From a checkpoint of a small segmentation model: held-out accuracy 95%, 45211 training examples.
Rows from block 4, named by matrix and row number. Rows with one number belong to one attention dimension. Each number is 128 + 32 x the weight over its row's rms, rounded and kept within 0 to 255. All counts start at 0. Numbers have three digits each. After the name is the row's rms in percent of the matrix's.
# q: attention query, key and value (stacked) (model.blocks.4.attn.qkv.weight, 480x160, the q third), inputs 0-159
# k: attention query, key and value (stacked) (model.blocks.4.attn.qkv.weight, 480x160, the k third), inputs 0-159
q.21 098:146154124078150156146138152118174098142135156101082159175119125132166126144091131096186096152056153158118084166150120141100155141092092142184136068156114131129114142131152142074086056201133084151103102121180146086208109088128101148108131117151124141131059121143120073126177091123084211166122127065127114122090106092096084150128186067087164113141145115125153117101153116117086094097089118114166147168175108133113166117131166111078106100093107093182148139096108105142118110090137068
q.22 094:114153152093072169127117148095043133073100114125029192107142118143126108115065066169144124091123135177160129142119143110149150150161132153130128056177116132219130161121177133129172126092110128125146121068159077094151140113131164101097159157127091143139144156133184105093134176102108150130113142166128163102173136140135099085121142166125083180114156150108085131184131110161152083181148115150059090114098143163129146146109090126127095160152133131090174098147196143195162166125134134
q.23 097:159086151092093140152111154159108088121112155174184082059118161175124137132122078143126163069125109130124154117099151077124098079137136087143094122132128107181105141128144117150140164096165171170101153134161165135061070139071181149117115159175130097109127187128081074188097066114120103162127075109131180160107116117191211094113100085136126150151094100173196122207096096115062155091073141128095077126141109086121122086118146120093147123144109112106106133109115134145133114146127133
q.24 094:117100142185131147146146194168151065136195136093150163147112132146091112100069167127115136098147119115049082193144126228126152084108161097082172145125164169127154120135165175160053167187098136096157149092152114164094148171157117141163107121120092121120166089148146210086114130134091148126100133138088099122137137092110119153140137113089139145134100093124166113071173119196116160151121134200109172137116140155126125151148139095128138143147048141144152114119145121131075119095088086
q.25 089:141175209115115177119145161113141084194139160166133158132096104132157055146118107098173129117115123155190109097151092122190127139150160039088097149172125110087164118097140177092122089176133110170113083200094155132130129058117175112151092107145157151125065065130104131163122112145124116171098089127109158130158104116219110191112093158165143112189110112120117135167104132162120199115100066083121142127147131117136123122124098119197112126100113105113117157091126123129107102104139102
q.26 104:148086107155108121168119105153115148083118092190129093141163125122107070113148119133137195163115164131140163129130141097072051108126152113117106157081115115077103120144091094103066136104126166097101103152066145179134076129086173072173153140084163112149126118112117099115101133200086126161108093170157159171068173177122132098164148137112118093179118144104143140161149138104073210156110143086104195193106152110156120103166123150093084120096086185100100085104128119085156122116151129
q.27 111:116202141123165077106066138146174092116168100113127118167179098081144151097100124115140101107070103108160136121119095150144161101117136185121139128148107140145133158130172123169101149133165196168166154109072120083123116164105109110113218096116199078088107101099082162070101155112123123151130153140126053130166109108141108157121098139166101144150086129075128138139133113154220104095159128169143127106096054156139086077112145105147108124122131142155115145127130089111095209062129176
q.28 100:116139125133124139166232117117211122116157160189101152100197109104171174104133121156150123145141104141102146139130156105198145123105123137092134106082144134170114152111139162143133125150070120108172082147171156152093167148140132105146101205143107151132085088117152113117110133089089152162112141149086133145172082145105110129064193157090100157156129092127146103238165130148108098133109102148066178113093159120103097112079126109167131087151106104152076114118194151107183099168124108
q.29 079:176138164118117138096129083127103126123138144084126201085096116128122099129196093142094127124104161101084124118136133085139081159112103149137161107129200155121218127119122112125108108138122140156054115101092135130077139077093130155137138159095157160091138148190147127147126157107179143177112125119164163080167054089094113127160134105086102079107144183131156068227138129109044082098143113146128104175149163099140105150093143156079143160166144149082109130174126100119123080132115186
q.30 090:088072141158164087111091155120151118165133154124119126128138051111136172081144114129121114071114084162190118108153097101135132157127144148112115176123213199121148166106102141125135127143157113138094162141123142153092153170122164114104139150096147127122150175114163136073103145168134151101109172148086052104117221079169111105122195128164059224113128099087127122124114135124091106173086140162178109077146127106134107165177121150152103103107105123095190109154132088157156166086125089
q.31 097:177106084136093104127096090107085078079096074142202111117121137157138103100118143129139218121106145099107058129124120197182102166170135132125138153162082186190155153149156160110102131117096164107111153115103088196164146149134035118118089156116165123125161113149168126149116054121116121098136111175123160186161125096140138116109139132102142165103125095150109138070131177106105132138093142140102167094104152123160132047070155152163182109155167168103063137130138154131116096145120120
q.32 084:138094176150100110095143183127095137126127146081125198071144101076097132108131191180171120181100120195130086102139172112136131158141128124163114120142132073175099135164140150097115092093130049140147120129165111148124153117155092116098077111144122119064126147134137162086135124099151112202121095133099136187095128163101122115142155146093118130108131136119125163142143168046083130173142113212135143141125136131129124128053138159132158199109134144120184164098190085176072079085148176
q.33 092:129133088128120093090092080116133111156100119127085173162140100128133097207104107134132122140091064149141135143111048150131130164102193125088143081152119176149138106132104128076134029155158085107089164120120110133152113144154093083103150147120170146154192106116038101095115166117157192133178187159132197131119135124152125112134139148091122161132180154111169138122108106139113144192111111123128135114139057165121200123112122135065184118119133087140163155163071115199134124132115122
q.34 093:138109121119133131155092168115161136104128123123203134081090092114168194148162062109172064127152081105077104152119208199117194204146070152134127170149159150089143188110125182088115099159078109123090121110122115123150111175153154177115103141137110134088118170132132109125115092105120120111147177143121100141150160153133105096129103070150145156143117110090201129130153162120113129099170121155098089138103080122155122064112070148153145159119107109113159124109046077119122119169092074
q.35 104:098134100106121182087144150162062138123086125134141130154126110073114139089120125112196190094176129117156133115104162114098086114117122139071134153178103109078134113160169131161062086123052120088146125101119148151179161123110138150199145153153127201129105152174127129157155123106093120154149151078146088118145144119153128078115132157104150041102100168127140141137173130127122175088171208165164091094147106112181082111156127066105152131160158122124122136168111130144214157099112065
q.36 103:177096123114184155139185084173110103097097147189146088101138095093106134138143135119113166116160127094152142164129131110141165078097131128182108109142055072112137115130102115217166102137101102141168155145134120153162140133125171048163184157154127119079174132096142164204138167105118093097103126101107163151132102093148106064138196174124144109188140122140140106169185112151074121130071147162100138098125159148121117135167099119130115153108166081037121065111124116093151153147120156
q.37 096:151177201118170164167139153120095120081136133166161109120120161144148111101153139144099106090077157136164128068129105135105073088106118071178109076107087087167141164102104114125149109147165126115131153103132135104137164118108144098160139132132197154202161122145151166115163211189099122102081141113121161094117149104186142036177179089095106137140150144075118147151129149051072160123129132105136096093126138133136156170133147145110120170192124117110122062175097149089174112107131173
q.38 092:125180150151187058106144149113156122119118125138158147118119055160134113126129154074068040157140179116101157086095160163149125121122117137113096147141134153113141156124108134104062041125159092124108114223172098119154107142114193100068108096112152090138103138125156140194181177128145150140089139164159125167141131130132112117142161074064123095116082139166156120106161109119107099150118145121131099151216140132144177128163131036163137133117111125142198150100113149078130143130120133
q.39 096:142107095080132129105116145132109176116192114067171137075079092150103126091121155119105083151154202107130139102101108135100105148179120119147070166051151151140174135181125174071163150160135100072172155109165125124050166135121170161114130104120118097124102138162156044180150093128140137131165142101138154210145118183134119111115084143055109115153153103139147084132115083116119103119176098141150132147088097128130136106112155093170144167120137187084115094119117130127044097169144129
q.40 103:148151148098138173104093078118089114157157109191195156109191132140106134116155080153102110145184185135158093156128174100168095146131100106145137093140134098160066158107032090138084136138110161161151082099152145092167157045115123125124160080130113168151106142161085127119168177114161168211163082186115114141135102134153156136132177173078106095169093122110106158169134164140065137135117108137095086100106112135115164109117094144139105177154074092138150107125107109117128140111189150
k.21 102:162121129115095122117143157080138137193121102182074101177147165142117130118112149080169104144164159150141147157169116145201150218117119125181142115085112131114149107155074132141136096162117139172170072099132116107115141126180130108145114113166189147168124160151144078173081087151103029101124160124097133112100148069149074102101140139112103110163083062127178116135135126104127110151125142087139088143183103112111137087125096142128089131155144117036191097085138181100145133107091085
k.22 091:144123135153146153120149175144055163164080076110102114191169127110124094142136084109141116115130095098107092112105153174060163165155160118133175144137176165127154153113080112138126130111101110157094181128076115163148158131111100132112088078159117125108101117116080178138182170122123101127144096132093117181211186148132163096085238151147119127175158090177119124094144166124136163166144199112118129128115064109133139190074105115130177085149116115145132167127163136131131139151184179
k.23 100:174147127125126143138195156154138170142085123113170049143114128083157089127087164084115084128115176106125126115102095022112076058164111063081135131137085121151109149091058099123169071115119109134099145136119135117115100102107155129128099212135091115071150120159171177130193088123132144157139079083140096093103150138136165133152129078106131146126075129161178149123097118168112119103105066186098142098078116178146147139180111149124127127114089115114150080100131126127118085124176142
k.24 097:194185131093160166100134095100121108093162118136097192145077131107172121140131142133130152152103114122090114100177157090149111097104183189111149151101109139143117093183158179132069163141142142164106168149169136084147139159201142102097154113106100166096114139205110138124056114057121164129155159115146138127141160135028094160113129115054110118118098078131082102165114108153160138110170129177077180129137156177131152191102177135152146142126081144162106164129111111155104145137091129
k.25 092:175128100105152104086195135122140089175117124151154181140104130117119131089149118175122154108139099087143128189097119110160124120169095144104128071124163126108081112068090030146057148183129134148122080069173168087138187126079139124112194110171151138100125136149154087168127082073132161119109142161121120125099127131170095165071154107139107155128093085138128085148154131136128083176141098091199049140143144161137133121093108134132109187081139134110100058162104131106116140078104110
k.26 101:141162116163147118117153093131141155086126119173027133119123164079077133160149188180184119070087154147148203143138141125130100110138131145138111130144150152087040047127137113128118122074210078112144071066098122100179127134088115110144133170104090104142170124166113126132144142122083092158159151103136149109087113159132137127161189116092126145175111156163067134133108191104116173140154104124118132110130151083123142104157087158209101154113122145052128099132108125121104173134119118
k.27 104:125184065135119096126107158111144102183086142139122085176155103118108081133109074123139078153103111105169138127150125144156130121106115153141127123134142112108159159150162099113132142123112137168200161168095124117124087135178146117208212083099144148108117066102125129074093106123107157157164157135103163160160173097130081184132162121199128148180135123133149081079188116099083106162139178126113150096082143180100109081117236118126163091163163068095125135088160170138106123122124130
k.28 100:175109124136142163126074090142171138151143146127185129189116128100148147108147140085122129083066112122146153117125118155176154132124141119115158113097133081089133155126098177066184143122088151149148127139094092107140110134115086182062104183187093185132116141153131129114095148159181151155162091101186134124198092087118138117123158145139096150129099103117089175132123143150103119125124155161151058061131130098117155161133089106138131120112125143195106153146161080045086057167068215
k.29 086:127200122099158103129107136164128080141132136086081165121194109170154130140124119189114132128132147099065147073099130118166120110204108106069166081144122109146099138101183086086094066181083185094133128119095160177098111116159134121126079106112131149143143115183160145172131146158169093176158177127100128112152133161134144152086107135192194114090090125190140131163148163123071130123151099127119097126108109162143097157115165157150125112157077127199098164187139168166119080082117147
k.30 089:142164111168160096122172136166127120096107098185133152108152112092176146111189140118158105155129097135094136083134116147143172082194101183092150156129143057181118101123080100120044143140095143145154110127091122216133138167127161117109153144076065122119122101202150121110166108117137103108057147121083139127125161162169155125107081136110116128063112130130118128097191100110149207136120134138147146115116136170079139123093171095163130076133150183132203108149168120189145129131087098
k.31 105:134103174096152187084148123094107129084144137118155087124078110168120191159131124164147133146114096113093132152131134165134172077131158068114084058077122158104090097116046107141174051092132123091121138129160103158162140176179102096130097150105104141099120102088128154094134089081091087079115085193115111099129129110138150163103175151050094158141146136142121102154145131099146099125069068146083127058093150139110172120150108134148159154179075100157165185134167091126141135131157142
k.32 092:155120133105108120140129114160110116161135060084117105093174054161167138095150102073082178180101153142071083163046122177099131164093184147169173097118106164181154180110114068104203155147113166148170156154117090145185119153137150133150132067130117173104114119127178110143149124096095127116141094106131138121087106225118163119134123146145141159132160106191124111110135131088139119084131112190112114160174078107150116121092077122107135100143158109106142193077148149144116137143110103
k.33 100:064158113159038044152110126135147168150146101166089098127091120177171117086151088118120113118112112137150103189176119184149169126085153112149135153115118111122155182099120152102194146123120159117124154111106119148131145131097166113093127124191093143146107155143120101105068143148187160120083181097060144149119148129092120170123097132157141074189142123146121038099137138107166154102129100115164156156075123191073151136084102113085092095155132130072109134161114123204079126121127135
k.34 092:146076136065137155103100124100194114100128099151134198109115120147147147177108094061128066140156100178168133115219153160088134143127113158122160148174130203080128133159076134225129125094134100137075129101153130144169152109159118138089124109106160095148182153146134111130132112138146094148110173099157132142111130143077140135146110099136101165034089112111097103130122174104113145139168174103150163126122099148114179154117101165059147073094152098175132100103062112121121086119149166
k.35 106:105093105115118157150171176154085156121135110125137122118147120164105116138093165094069081106111134137085131094096135134075171149138139095079126139103177151147147122155205092124093122051060074130104108081116129164126155142152113144141139139104218112191096116136157095116117098157134037174157126099191102094152144092156173133161122163091211139161084193106192127134140133114176146154116211134123140163137099085159142078161125123113117136132110129131109131159164103128181135106102149
k.36 105:097178125145097118111139057139102135119203136130163113122116137081111068083176115084128169120085034158101124144102117148103125108096139063135091069129188082132114073125141149077159115124146199138147145112115178122145132127080132100080151092130091148171157170114114144146168150125160050174155149122125177117128152115144108097130094125108182106107082078124152137062127138134116051200123160096146170117142170147097101104094161148098099147188142087150159155147130168124153113152146135
k.37 093:102178153100125179120166171134136175117147158156082099164139188105128092135131159118109153116111073088122134092168123151099141167117114134134153152167125097135128159107155162126097136120115104126098132151166198123113143123088138188141187114187183142119066153145157203148142147128118058212093118034137116116141168122169127126175106099142076141150159101127154167120148157119042076124078158131060079127180108091144126124120098141137169110124100153113197173160101139126108120146084125
k.38 101:153070145136163139122152104192144093042103138114116109152151150146121123116097080090149125137162146139135138147207130081105144131120181128189103170152100178151101066086075139123147120115145117087116099115156169117142118066085115144109041156131116125089117196129132152129154125109138114130120147122129139069124104127147145123115117174189164098096171109138150107134129194088099124120167144099168104169180139116119143172183124118126143053048121131183080152063144084102106145116191091
k.39 101:127121139148137149099039123161110160077092135133130149110158137086076141203132146122100112117157123167130162095111124107111144084150171141140123052062146172070053106111110178168117144143166118085056178120138124108169148176125152128103085148106106137112155097132110143121131199112087142153157128136123151135125103167053155156151148114118126145154205147143161200095098146138126109072196077169149178156124132094119123134111073165118142108165086170141165112173130129161127123174169104
k.40 099:166158134127110195116129105098073073206167134099188094116210129130128110110088132116046138093131162119121097126133192155093079183078090150174113144142101167152115147088181135143137173149158149108132161095127163172117068065151164150150130094153115141155135133119133159150092134093151122132140183114160143160126129120118132099129146117152098105145170138060190143204167118096096082154151120127162068122157076156102170126112079136116128123177109160133105144131120124113095176090178081